From a checkpoint of a small sound classifier: depths [14], 25.1 epochs.
Rows from block 2, named by matrix and row number. Each number is 500 + 40 x the weight over its row's rms, rounded and kept within 0 to 999. All counts start at 0. Numbers have three digits each. After the name is the row's rms in percent of the matrix's.
# conv: width-5 conv, dilation 2 (model.blocks.2.conv.weight, 256x256x5), inputs 252-255, a 5 kernel for each
conv.0 097:464468514519463498535450433493385585601530418512466448471497
conv.1 103:531488444502505518568458432471514525515488451484485527471524
conv.2 085:521577524518522476467461487461490437521512469464553552518505
conv.3 111:502461493534507460522497610531467500467517513541499448483425
conv.4 100:507531511498443520561515517440476495516530484534581514514437
conv.5 089:524558503460508468467472494512467536558591510453464475486559
conv.6 087:494485477512508453418445511505468471408496534492517438523445
conv.7 095:525556523535520532515541550461434495506526544505484515461461
conv.8 100:496479396566493482535493510508517420492507527499547448547468
conv.9 087:460532521460465470440508522499534461529556494430463476537455
conv.10 092:478498505375534546571475476476452503502553499482504521505434
conv.11 083:588537494448526513542518489510517503478455522522573489458534
conv.12 094:492496538457518478444492535517460563507521517503565557428554
conv.13 107:520491484481513476507500466548521430498437549514510483477547
conv.14 115:515445555559506507471495511520538508482524464494525458526492
conv.15 097:582542519512477514515506492517485498516483563445482560439521
conv.16 121:478530460500498529509483474561449501469495470501583438534546
conv.17 103:503507455572564490483480469507501485477487532614565516513459
conv.18 092:513475451481500465505531492492424479550428470431480511519501
conv.19 097:467544546524510525568505461517515504422566504531491482497497
conv.20 105:509517510511531480495502497555457568463487490495510457537517
conv.21 113:524503436561469483525517501497502502532474486499447501429474
conv.22 107:448525476456543494501492559483570500485489486503516510504517
conv.23 096:475540517476553510497517504454494523540536499458479558471505
conv.24 106:524488556461529463486504538524522474512422497543510479411523
conv.25 092:500473503505511523473497517435485485492501472421560529512540
conv.26 110:490520478467531475539465446542519466520515523516490474451530
conv.27 087:480562568529472492508468514573453472525412477492531506483518
conv.28 094:604496391474532526444496503457453422513501521479467473515448
conv.29 086:471464482433474535485552507503459490561534487514496502455500
conv.30 113:504511421531588494529471519464517533512466532508530524408474
conv.31 100:500532480479444468522495549518477586494424512523481527495475
conv.32 094:489521573538491449544521585488495505560534560507451547520565
conv.33 092:488462483472467483476479511544482506553589520524495471499496
conv.34 083:517499514494511577594534482475538434482454496469507452552491
conv.35 102:504497470463460458449508490483475503435499502512467548507517
conv.36 090:458519479528557428434462487537468492482512465565565517451504
conv.37 100:519564567484518527453495514546469452477529494554492452407470
conv.38 097:439472532440516402482477508545465425511494461494510518506463
conv.39 099:493495525482497487461478542501521499491480506506440457510473
conv.40 093:506453461504523496539537509518476485504479476418466526513498
conv.41 099:514511479516482563509485519522418488462495567478536516515458
conv.42 124:454538507567493480504473503524497434552512469494480453495535
conv.43 094:457414485549480467580593515480485495433498476525549469478481
conv.44 116:518471489455511506507515500475497502464524530466514543482557
conv.45 088:489526493408449554556524460454454538523553467469525482505531
conv.46 093:539516459506436479499496506506574502569473465486529515577513
conv.47 087:515537445532497531495573516570474486480518467522431450481540
conv.48 114:509519456533530471524516463510414483590485502525486449485497
conv.49 098:438512618560542414501528553574465522457542505465469477454504
conv.50 114:482523501574395493482472476511492469508540552465482511517571
conv.51 091:531488450494526493435452533540470515512511475461487567458461
conv.52 089:541486496544487463405455458513511466494527482479564518553444
conv.53 090:450471469484547606608512477488545498467467505519444461442493
conv.54 096:483512559486472538529481461497507512498448466436478562435409
conv.55 105:496505516483458468517502517517647558447509520441529521498513
conv.56 091:564570529517457456452555490532555566491570504564536538519466
conv.57 101:542567532517538501473463437527512503474490552524523553474473
conv.58 131:475550498501508478461471506501477454549530556480534503480514
conv.59 087:526555425443526452475550589450541529508527472482488427471489
conv.60 110:469443464503512505495521565479521561500457517495511534514464
conv.61 114:562438454523577485498549504495555448513500455498438481497528
conv.62 102:450543549488495465555489507507600516553539464529475479469536
conv.63 104:527474480516496491484470448481537496486431543501431455535504
conv.64 108:485469474475442472525526508469515505431530558511552463533489
conv.65 093:520411509555458458529553495491478450538469550553465485530515
conv.66 093:484560462449467488539562505479532447494491545511453499506527
conv.67 108:537561492446469538471479490503471481482555502480422496506435
conv.68 103:527502500533525514434479521542508479462508492432503458539484
conv.69 098:490507622587462501602491480445558464491489454427468440491528
conv.70 090:442470569514466479473538558465502517433506487462552554517513
conv.71 087:524556470484487489597510453535455533496523518502526472440485
conv.72 099:584451450430466447506484516510429529632441505438542466569452
conv.73 100:594458508475464514524482495510508417571474444564483473464459
conv.74 104:525477422407519448485489510476541485445609492512480487489489
conv.75 088:441432536447449454455504561486515504481447509528531530536475
conv.76 096:496471499488455504463457457564517431471496490531460477455538
conv.77 102:512495505515421494476485544467559505450449520584543467497474
conv.78 084:448427522558461529485488547485512530535513480503480480506467
conv.79 102:552503552523538437537460537516467497541479503488523518517492
conv.80 095:579550544553462492513509527473564454531570474499464461545482
conv.81 105:479479527487541477512554547529467467466488504539475510486561
conv.82 083:467488495525477502509508491454529470463424465514544501493527
conv.83 109:492503530482487441491545548531494465542491522503453504514436
conv.84 118:561507493531529503555466455532517456529554509510460439548487
conv.85 090:539498471474494564548504496449477559541488525459482474485553
conv.86 104:477544554489476436455480516508537483519485539523580558428543
conv.87 089:582584472530443564550579574503616566478488528534461499495484
conv.88 103:504506562541512475465484512558539475467488592491491488501522
conv.89 098:591486543461543478471513496507494478505498466491538561460463
conv.90 103:495491514533491473487520520539515459459505574493507450504472
conv.91 097:596530454494489510566570530422493426481541497458505478458503
conv.92 087:390369457462496502431480475488425501540447577554542485428548
conv.93 089:527456480539410511509554545472537527551511499569552600416536
conv.94 106:516486466500544497465512414536442483558492587543453498441521
conv.95 101:464445592472515525558524441521488516493478578482522524550537
conv.96 102:503478497503551599523488502506597508424438549548542463460540
conv.97 101:477478472426478621508500482497496492515505485527443547542554
conv.98 096:469438490520498458456501492536536519485516457482542489485480
conv.99 088:546443517516499530504561567546550467513502513520526484402555
conv.100 097:450575533572548543471491453505474533541471492492481569455569
conv.101 105:466467557528517475490500548522454546580492514489452562578456
conv.102 104:515510515484444460534567530495563519496494458522552516541526
conv.103 108:501482517426588514459480550486438477581576503457473503549546
conv.104 085:426482463469480490515484478448444449512483520495634441545479
conv.105 104:494460484525503570495542493502475481557470545450581502411496
conv.106 113:494548468460451484486458537497481540601476473545483557451490
conv.107 104:565482489435438471503504516526529557433433540495429521525460
conv.108 102:516465528475508479478548523466521500416609493509519504505549
conv.109 105:484450514477573525536526451488499483503535533496487475511523
conv.110 113:496452530525546508492550505497528532474486407551518453515508
conv.111 103:480535497525479559579522432531450529472470462552520538456466
conv.112 092:507519470491531492476459487475525491475446477533510505533576
conv.113 105:530519497473484543523531424474465495524523482521545521485532
conv.114 107:501485465508502516490540476549448507496522528493490477453572
conv.115 105:534550506486462453461447475559504464530468521515533433561460
conv.116 093:572494477540536498558489495421562528478432543488463500536465
conv.117 095:509441519520506504514466487511514515438398535509479511481449
conv.118 103:513472517464525496508469501520412511599514466449518436543539
conv.119 103:520458457477476505515499481541552553476519462506538551481471
conv.120 098:483578558506546519520494450513471497529553494476500464499463
conv.121 094:509464483524592482476455475431465499485548549507500531555470
conv.122 127:526479491486505488500533493485462517464503477478454513477528
conv.123 100:445519491522436531476514445481515511478580525506462433479606
conv.124 097:479441471507501468572509488479510506434474531459573518512510
conv.125 107:527470535439527553478510507473559487494480456466453531451460
conv.126 108:470564552529522424520535521462495424472438525506488515442502
conv.127 099:496456473427516447474484482526535476406513457543455445457494
conv.128 094:481538549479494423491470501536514452542473463508475497489491
conv.129 097:582445523497549497471504478476468533529448562461480450452528
conv.130 096:483509543467483512547565461462466494494555538457453475489508
conv.131 104:489446580488476551482518524487489485439508518511527504525533
conv.132 110:458497541474524463446492561522468478464501533486577558507456
conv.133 098:511497477519463547457484448548556505510460494470551547465455
conv.134 100:452475520493445500489533485528482428545446517513551539511495
conv.135 099:520570604507485457464495495547475497524506515470506474465484
conv.136 097:494452452501520552450457539490496507482532489452481504505472
conv.137 105:521587546485385489481439487492528461507446525538522482527467
conv.138 089:489503527457490515491484494493445512461551480473543515422499
conv.139 104:517543473457485464494489545610497494445485506448507487500480
conv.140 093:576533486503514481519479463496460457469458539437467482491475
conv.141 106:486460472478500426533473555533484454556510515457468518434492
conv.142 110:502548439567430489479512522556487502544484533510483565499499
conv.143 105:495442484467497521436473515441514501470493531495484482497469
conv.144 085:463440479533484489457493499444466583522523488407454590597495
conv.145 095:462467501491486491555577513554511526524479545531467507475472
conv.146 106:535468507572529474486488491564476492446555495522535513479473
conv.147 097:544551498496488525495456546504463516499496558537498495531429
conv.148 091:521487518562549467588589459515490525504451462490453523495494
conv.149 097:524456503568521545550552494477464507495460486493479529476437
conv.150 100:551481517461495519479517558458485539487531474476491462481558
conv.151 100:565496544520436486501465507455469501460542505472502532567495
conv.152 102:561460525487505516471466480514522420480591501502521497471521
conv.153 101:459561536486542477505522498523473524497541494499434546544453
conv.154 098:443529476469464513490455485485462483505613411541548460513542
conv.155 091:456512551500434408477456541537502507394456540490517510543489
conv.156 096:552498467512469544474443469514552582470491447558604518471561
conv.157 096:496520546483524479506502493533583475503444510569460473485533
conv.158 093:594527529577519520538535482480548404504543441536506540480496
conv.159 097:503509475492492465623500543557516475491491469521469534531531
conv.160 098:518513466555463503479536500512541532496496475492475495551496
conv.161 111:468504512464517557545489433462494542447518472543492525500516
conv.162 106:500522485485509509520473497464513524518388493533486531446535
conv.163 101:466513493511473481545547513535521438471590522448515520464499
conv.164 111:474466445529553475469506474524468512439592488499508528534485
conv.165 105:515487499535468548526519529497478483510478470507550486526514
conv.166 116:509497515498520476441510537450536426516496502483501547522510
conv.167 109:527508490540474476486486497522519539453544465518481476540492
conv.168 097:484429559534481485528483459491469485502524493491522551517476
conv.169 111:493522495462489492527536512531492487508541496536494486580433
conv.170 101:453521534436461564474465447507495489552513590456449537517506
conv.171 118:505457464497499468507556523513469469498451476541520416490534
conv.172 089:507549531520460503462483479534501489480514476444518553539509
conv.173 110:606503513453496484507542488465500520465513485577500517554522
conv.174 094:557399447574539522564519445496467457511480508519461484459555
conv.175 120:508502494594480473499552532517485434585493537463469497519527
conv.176 094:545444555505497470526529502449556473493525540528505474562489
conv.177 106:488509510516436569502505464501473522596515528455490524543518
conv.178 090:529512469507513450549534500550483564465537524466508504527552
conv.179 093:417539483538481470498527520495359378454480460534506496480487
conv.180 114:541464486520490532433566452533510539446534511475486467561521
conv.181 085:478488433535479441549524497567451458471516479452503479543460
conv.182 104:503500501540476491452531551486525565426481490483425524508566
conv.183 102:552535412507506548509518480494500537452500448506499516495523
conv.184 101:435495458514561486465512579490542476444525484518517505569476
conv.185 116:459548496521467488492520465517549482465559527530470476592437
conv.186 101:454434481466541434468511503491485511425502485432523447505484
conv.187 091:503460540549533482577465484553478531539512497520459515482474
conv.188 107:470513527485498512535483496524510520515470468476468449529497
conv.189 117:555552459505440486513531506458413517634496444499529547429511
conv.190 104:489519479441494483532510470466510448475584429436465521505584
conv.191 109:518500483472478457491501505506531481473482538454552447482564
conv.192 089:457489470558508490537514511492463443526483522485584480517504
conv.193 112:499516544473458483451460494607493472520500568479523553519481
conv.194 094:478473430529441496511452529459397558502534530502475478494555
conv.195 104:503466525505467498461512550508482526579397528508532527421528
conv.196 112:481487464550534493480481496545523506515511491534542507492510
conv.197 104:531521567513615522507491498488553534489496455458532476512577
conv.198 097:494424493514479528490491475489496469483516522503477474461475
conv.199 089:558535468481459542541554566451609536457491454501575592481518
conv.200 100:513494554435428496518486486524487488488465503530544491482520
conv.201 097:456584574532496534473460545525473574547489446413536512472531
conv.202 111:465497584462488500467463506535572502497467563431476507551479
conv.203 105:494507543548474447561540553540485482501533491446515536502510
conv.204 102:443571541492539515486459487523420509513542513469529534474539
conv.205 105:457490467594572445529456469521505513491528446555561489516457
conv.206 093:427493487481516458485472499545483502561491497488515464539456
conv.207 094:461465459519529460461467440484579525493513468567537553536467
conv.208 096:500583520501514505484455463492537475411518519565408448380595
conv.209 089:512614546494537511446518465441431519490529468472459497512488
conv.210 090:457473518511481458456452510482483519544510393448431495525471
conv.211 096:654487454470488493582528489485467559486492513563482481544471
conv.212 098:488451507510531518441522476484533487556473430561493543531485
conv.213 102:483464470472488450484530473479491472410519503480459500499571
conv.214 117:473481569498494461544510509471534465554458524564436426430578
conv.215 093:490417500488483521482550558455538457520486503506463487539471
conv.216 086:474450602484456482526536496575432452441526538512511453503524
conv.217 096:505554568541499483461468504556569573520488498522486489484423
conv.218 089:503498479500451522436503510532487562573473509490506481478489
conv.219 101:469463495473508486481474519563431573494521439518468463499440
conv.220 089:546534478473475517526473473556498451479504546461491524533452
conv.221 087:462503538545554533603572526486525499538516483465478471506515
conv.222 107:496465481475504466561485499507496506464523420514515518477519
conv.223 088:530494465497480565486523481474466497475472503595507500558537
conv.224 092:574453443455537452518507476513481526485554534448484525488506
conv.225 093:422487502482511503480474509493507435480508511467443492508456
conv.226 088:517565491479481462550484508492473529488483537497497548449411
conv.227 086:492576523478483474471553510463449574519527501474511497438557
conv.228 092:431512483474460471549589519511503503489509574506479468494451
conv.229 108:497491531554558489485499545523473516532515497465494468448542
conv.230 099:449502490523491447554497516514502504514575551514552450549456
conv.231 116:531482493485507487480538425465477469448527532535528459535437
conv.232 100:438529506483537465529512545512505489529442538470503517550475
conv.233 096:522483448512531505522542507507504496496520505520503471516509
conv.234 098:484439504454573543513516502543460560456530516526481539516482
conv.235 090:592474502480440462483545474521485436496502492500456485486484
conv.236 102:568474504499455457533533487483547539519495441477464487496497
conv.237 086:471449448473499477472506528527491450556546495408458546507517
conv.238 098:487432469444550515530492478513539510441461515490509506459540
conv.239 090:526468506510499529548530503429414527426537491474563502580508
conv.240 110:508503491520537473449498481523539514523456473567540479392580
conv.241 099:447475518435536486468464520502551422541484426481545495438491
conv.242 093:537550556505533510495490515422564597536476447428552501509480
conv.243 112:507542479417518508454524451529512530428483564482473549525497
conv.244 090:528544528525483489444481508547479540512515467473510539497452
conv.245 093:468507585495557516508479446487486447487553490480543524559501
conv.246 105:432547510521460536512450460471633493437485490560579535451513
conv.247 096:403504541523466502536504448425552531448516461460571494501474
conv.248 105:486496487490503504515525536446577489422569548564488484457541
conv.249 102:462487527534474510485521507526479538460546535470500516491549
conv.250 090:516536506537573484487583557448497599475486452459467563510499
conv.251 096:522544520486517511488625530490462500460501508529495545562505
conv.252 102:556464462482538466578497478551547500522439516543513494478503
conv.253 093:524479446519527465508483520425494471468502474425511547498463
conv.254 107:470553484464475468561497478509496535488452520470483572478502
conv.255 114:523467506474574482486553532454532482479509463469449535508480